From a checkpoint of a small image classifier: 25400 steps.
Rows from block 4 of a small image classifier, named by matrix and row number. Rows with one number within an expert belong to one neuron, the router's apart. Each number is 500 + 25 x the weight over its row's rms, rounded and kept within 0 to 999. All counts start at 0. Numbers have three digits each. After the name is the row's rms in percent of the matrix's.
Before each expert's rows are labels from the 100 images, of 14848, where the router gives the expert most weight on average: "colour at peak" is the nearest of a few named colours to the mean colour under the peak. Only what is clearly more common there than usual is listed. The data: procedural textures in two colours, tilted and lit.
# router: slot weights (model.blocks.4.mlp.router.weight, 16x320, trained with AdamW), inputs 276-319
# up: expert up (model.blocks.4.mlp.up, 8x320x320), inputs 276-319
# down: expert down (model.blocks.4.mlp.down, 8x320x320, transposed), outputs 276-319

# expert 6
colour at peak: blue; purple
router.12 106:496508450476479511561507513485471504517473502498511511529500458502499493558483476477485535468500428474504523504469525513524527464496
router.13 100:485471488478472511559530500473479458505479474497491463465484526533519495520530499445473489458512462481507488510447520482498555472487
up.0 098:482510451490526475536513489552517446485500516505541496499485529483516546508484526520482481498495496468529495518483479502493524491534
down.0 103:505480494495478526511491517455515497526472532527506501492467534523519479491500501515464526507515470519552542535491521494560521539412
up.1 102:485502481492503521548505499465453509519527490493472494518498504495458469476503523476481499494514496528503531492518517495502469486470
down.1 103:529466507509531471475502522532498503505560512542497505529494483475486467516482467509474423521545481502485505538495500515485475456465
up.2 102:498460526506455488492475545494506510508543526529518549480494525532450468518466503495467496501478506516531505533500469491543486501506
down.2 107:528491531497482506512489512490490503490510484483520488547463459507488490473533499517474514508516496494521509500501511515487458520473
up.3 117:533456488519484519496494524497560490480535481508447500466486479500520489455537517467518466515457513485527476498515477486501507528510
down.3 104:506490463496507534470522523533499533483484520499531554492464500530537508544463510481535487485490488470486523499502501484510497521523
up.4 114:512486498521493502477478486486477532492502496463477467521454519482479532524531541548488505486533511534462526532556506538481485482460
down.4 111:532505502473489526511504524472497466504474492489507534509543495512503452504503501484460480488514483505503496496508493490508501504489
up.5 098:445496507507506490492526513524507533482513517469525452472466498469524539469435503505497490525523527539486465521444527502493487513467
down.5 093:540517513503490519493501495484518509489503481504494495537497535514511464509493531511527551447469495458488496472565475455526480478531
up.6 087:508469488510490502502475537526506549479481500492496521509471481486508450467485457524442515522545536521523477463497485482500510490539
down.6 090:503475502485511504479491501512515445483615515511550507539463523518473516537540511512487498495528495500496524498544520490495490512527
up.7 091:520476497476480521476474500500504478510500531479516482527503540459506496457516519444475498499499497430543518505473494503496504488501
down.7 095:512465521515447478540493494516524493499477471465500479501476502509490552520524517462517551523531477465462494471506483526508498496486
up.8 097:494517498453469508476471499494439538486511497483502499490516479501507469464509529485527468528506486481476515533477470495466539462472
down.8 094:465452511462524438552524493466521498517508493503480519465525438490526501513510451501531520500512462511509478521508482512455468449461
up.9 099:507495482494501473524481525539539513503522491524522490535500476497517532483505531499507513516470496516491485491496503483517498536533
down.9 101:505435484513489525495495516476513490495527546467506468495518544529473501456497509494515471445533502515551517488527497454494470504438
up.10 082:497505509496496560511497465511514525502476508454508521445456525462487484438495482530445513514530533488501531471507557527529520501551
down.10 087:485505478502471520471552516475490502483532486546530481502485536497496541464516504481524484481536505517482488530506521468501509477485
up.11 101:504489546468515492471443460468506502539467520469529467487487475500521478491495519498466534497498509491538516541446496502458465513493
down.11 098:493493465482507496485525493536536494510504504505487506500501538487495505501449520465455492473500474559482495461524540504511470534512
up.12 104:487464501483464524495486487524472479525506534514500509487489512490473485493505495505457464454472453502523492496477520504492466511495
down.12 102:539527473503498520517486485477497544511471474488550459469504482529528531490467556498500497465504489514531485470491488525473477523485
up.13 102:486467515542502491496522497503530540499449512494544510487502513497550488510483507490451479538550520491526459502508506498549477489527
down.13 105:495475510541498442475494471506485466504536481503490544468488514529502505470500494484543497428488508538486504486525491494524497503515

# expert 3
colour at peak: blue
router.6 103:474522502490472482515550512462490505529535493502512480439504550500521487509492494450479475477508523518475503483472536463513501518521
router.7 102:491544513451483487494548510440510486529508499498512485451514536494515483522515503458496467474519526462498510485477500468518503538484
up.0 108:507465525516505482505506486478510494476453461479490491507486451476481510525486540523534496566520517484497492487485504473537521517491
down.0 101:489473513484505503479458471552475490489502466510468463522464542493441487509531483524480506557489483477484528484476473526485477508475
up.1 083:503489513494484515485530509507505532518512500469475483525520465497448502432517519510505510472493494484518525525497475490530432488516
down.1 089:535527514506476511468513515479547468474546515537491504494516543525527498522482490502481491501565523530482512531512481499514524527506
up.2 139:479508503506524512539529487481490487507489474505484515508541498502510492553493502485486451531525533504527471542544464498530467526523
down.2 132:473480528523488514534533483478495503468515487471486524524524473526522532521501494490491470506493486556484476483518461491530450476486
up.3 094:503499547487527488547484523535531516512493513516521552526487464502485496486476519523561522521489486554550484467499471509498548524495
down.3 102:483478464500520518509506516447505539479530465491486503533500509516450527518515494512524491537528479486477470531485486516515525489521
up.4 121:494514481454499542521463507529515509494527510529500510490512491533479463480484481496524515535502498466513547486502511445534522485510
down.4 112:491515495492473503485511485523471536467473489502526465511503522530520480502521490538517516489526485488507531537508484509520505510527
up.5 116:489490494503542522510515483483514485445474500485470545494496481501511528481516488499508543527518554521471499496486528517452480453489
down.5 113:496471557503511536506505511503483508541482476494507486475474529481446438512481500510528532487503487527507486527506466484538493450521
up.6 113:519553463450485448471472505492507537499526532477458508485499453502494504519494537467507466517504488483483484499539472535517492469528
down.6 115:513514492489497459514487482508506507474495510548539493499506499515459527495478524503536513512466524511502504551490488468447466552488
up.7 115:494498493530507454497463488491531540497500500433521494520473481507495479453553474509470515525502527531496490522517501488500483518481
down.7 113:474506524505488496512502485507500508455490488526527465516523477527518513513488511485533452476511500476512523512479478452520477517483
up.8 092:528521498505505455500525469500538479539509455473492494524497462496509451517543501505512473505469494460475508548537489481464503476524
down.8 090:498505495534516514496485493493527541486513507505482493504485525514498469494431499503496536458481556528505479478514525496516497511439
up.9 090:517513477488479520503503489501470485519489516509466518514501472506478484521557508503504494485439532482486513515467519480529506515510
down.9 096:481472465501489457467507518528517512502533567497524518468516482488499505544470533546497499478536478521513472536555488464476530474528
up.10 108:527530489456521492520487497512473526467499500474522482516504487482431463506533497512480487508499512503488549521522489512490492458479
down.10 105:530517505567481503504541494500504481491522516521468500514535526492455492506511474502503509505527483493464483503468519469478435490498
up.11 096:536479502486474509455532477507509498508470529528485485507515474522484469498522517495439516530455497508477504488434515473446487490463
down.11 090:528503460526468513482512485463513492525531534531509455539469507510488497547477482503516532508484513475520506503444488495517493494563
up.12 100:452519488470502479520546466473485484465489494495502532460526535494530499512529501500489498487485532502485518532494512517544479511481
down.12 100:484507503526514503525510515550451508551522499530455470492506495532542488544489520501505494504512489519537523545493484501525503491437
up.13 096:497494476493505507512475522466540489523496488552529516481538546480499525484483493483501499507501441524525512492544497520541461494504
down.13 106:462543471507475502513468501512487466474544536498506551496469459495526528472510504477520522514514483519557473512492510516497517509517

# expert 1
colour at peak: green
router.2 099:570518493461496503483537454471528489517498447495488463500518523522510511487533504470495512492461515510505499541479524504462513563466
router.3 101:553526514455503468477509461478488520496493464529486468469508513463540503464535489473499475491468521500532498506468509502479486552487
up.0 106:455503527519519510519498518545506509489522516510513496507441496554527536529552502457473477517520518512530550480513488485453449500486
down.0 105:504493505512518516474497507508498496493519490467496472486471527523537462483502508537511459542532458537505490455516540551509527541523
up.1 084:495494517521504497502529497462500464482506511518498472477502517483470499441500519503533474498490515528524499548523496496527460495496
down.1 094:506506512492494509494532491521523507489483477497481523475494511512522425528481502498497488520473491524484472511506493463491541478520
up.2 080:480481519470537479509541480500510540497527515511537457442536462491506492482445458503511432487455492465511516516503445514498497477511
down.2 088:486523474479543509509492511512539477523525505471505446498483478486520491516513491509524535505453522486524498493502532474438505502530
up.3 107:511476478519502523519494469513474511536468506467508472509487497526516504516558521514533507524510480522501509493514508536481521489456
down.3 111:545508566520484524477542482521513480472524479470484452559490483509468498530458538509491494483491543491462476485482544516501488518462
up.4 093:537537524488450488567466470499521470502482525481520518443511521514484492481490483534504481467499514522481507476524481445471536496485
down.4 091:525521507496480519501494486485487457486525511472522472485495506532529530509455503465526524506514462495558514504491526466517508487514
up.5 117:506491499470490484514510520504477548493475498511558505477503481503543489494501483476560464428468483493499495502480485501500527508483
down.5 109:459556534479498487498513516510480479543497520498497493524514465492473482493510524511423470526496499471548490527555505535491497467544
up.6 107:485495441542442522469503500487499520513517548513449498461521527475441499502489492505521499496510537484529477489502490489481502559535
down.6 101:555516501484511475467493477493515474522507496501484487525491530529488479498504503507590541545485492545514522533492517487548497553490
up.7 092:522517517524473535559482548487451524499488514465507511463510494492539504529502494512514526454456510536477491490512455555493480497510
down.7 098:460492463523497451519485489487487503513485525463501497537494506483486509483513447483552485450509549502521534495468546554535529532492
up.8 098:488509470459554529524531521474508471459495496519463490486519500474496488559507469532536551505486523525482476491513482467540479462520
down.8 099:485508481519489513486483475519557476486505572486511571484433512509487507481512513541502523453525505484470487474491466475511441448461
up.9 091:472489490505503505501496467540455512506517550516541492462525468538516509511481478495471428512459470528520485527492505511518453496476
down.9 091:540511487527502498519474505497511510494544504517529477486492473539475508510508459504522486481502524503496510504505514481527520496521
up.10 085:476511515518506492509467494477493544507491474533491465491477511522517491498519520526514468476503497536513487482515549494502522505461
down.10 085:515496529493464531528519515500494496481510470524498431491523475502503515535525505538485474547457470509488486472510464501487457463459
up.11 079:481503513515504490512533500494517439467523479548482496504532490492471518511534448514502501495488562537473509496502500462525521478485
down.11 083:515504488504498475535519510497537500499506470501503482473548508502539469481472501499503511522514486464471513490482483524500476508479
up.12 088:512488519523527507512482484479438483459442510532498521510476534522517486521474522535527462516507514475513503522503489492484484480487
down.12 089:523475516520482510465482471467518489506495523479527517479523529504504493499437515477489489566465523504489519476491505494488472503533
up.13 094:500522546505543469506457523543532524486491509457492572511489489477534488499479502510508529468522479470490499541517519489529521483507
down.13 099:424526474506519501519500513504509507467458486515505509487485441479530505482497543498469486480486488483491481519466492522512535476491

# expert 2
colour at peak: brown
router.4 098:499520480466517528484487492456511472515462495505512487533507543515509497499507481511478507491530510522490520530469553495527504509480
router.5 106:506530496498504548485521496460504464506470520493537465516495546534484511501478466499478499483545487529513528543445543479505500498481
up.0 086:485549525549469496513524497493511536485555542473493473485483500512496513457474491482520500524454468554525475527516489515531512456447
down.0 084:475517526496513490490525452491515523515478448504520500500530533504492481520448486454520521469523472461500476518555513508486484507507
up.1 117:497496493478511448480520478496454500493495490487500486554531497511477502519510487460489513501477495471480514540503507510512499446461
down.1 115:496475544474478505489497507476482472493490467503493458508504491502509507465517528534503458545503456514489499511486465515560511522503
up.2 089:502479494465509473530510472551520530450450528531502468533506538496503467513505536508464484463500504497442473439489490551483514517504
down.2 093:493478508521503563490473539514502497500539516491463476468495515504544465579499479487523529509470513513501485498490490442470545546497
up.3 119:508512485500440513521486531493533459507529521507486495473472505505501501491481513498460463508503465504505518498512474479488486501453
down.3 106:451498495493471504515532528507437488517531500524522545495503496508485497513540535556524518530494490509495497453485506485515488508537
up.4 125:516512484519508488509500531486510516474517505469493523500439456506470491515509505515514492437537466506478435505471430489463480478465
down.4 136:526541498503525498512537528483530536538505464441446494508500532522568488502489514544538485549491521543559526525474525439503500515483
up.5 102:523470528481523502493496510497459543515543468485503498442477492521504474506486519516553524466487508504541544551489526561503501548528
down.5 109:497558501498500485489473475510466473507439483498535518470482510534502475535499514460504491507443494474515493487492486468488531495509
up.6 091:518488509516518507514494511510507435490505459496519511530464478499531498493466463525482494495500491487499531464495486520513473475492
down.6 090:469500506489507519482492481483469530501479491455475517510473466467522504499484489518544482457446472466469499506512490526483523490493
up.7 100:519480503517478465447516494508474463519514502499498498554501499534550541428522526483504489508502513495472505498513483499516531473482
down.7 094:499495490485470568506503480503509499512452446520486525490494467515512434518500497506498482518509485539500517448510543516524504478516
up.8 121:491564538507523506514526496519514491501489489490477484506501489525475514507524496537516480530469510480557496538513497502496476445528
down.8 120:516491480505467529536493516526473515441544470499490502484493518457503517504502512497480509491497483529491523468484485483511482450530
up.9 102:491522512512505515509549530517488470454512496518527504496496531471556475516521581505515488534495486526486479509521514486517487524462
down.9 103:560506550481512502484499500536532487481501509503519490542502472547549475503511504487510509499523489463479498498499538507535538508493
up.10 111:433484485497505459515493570524524483501532534488550507487498493537467532457502440502534500468546517512517498505493482513529480484514
down.10 120:507474491507571450472526493488509476481484466510485524511545502543508525543494495467486515470483566477509518515472468543487435535506
up.11 092:466493506489549516473503491532538556511559494494476469502505506505500534527519535438536507487463482532433502526527478461460513529490
down.11 078:503471511502464475495546500512475484478452496521504520501464454538505473474512485519487508544528502519480499483501467497502490467501
up.12 103:503531457502458531479496557526505486514515511494514478523501476503533522495483472536439531507517550478505527472522486531518494509532
down.12 102:467520495436472460469514476473490525536492501515473464551495484511499525533543485488521474517526464523506484500473460492532464478468
up.13 112:491493485494465533486520529494453486492522467520517517482464489527515453493482450499487487527485506505507535514478506460484420506515
down.13 100:542542498536507460493504483504506488484525526518448482510559534478518504483455505509491481509486520486481520512500492505464530501502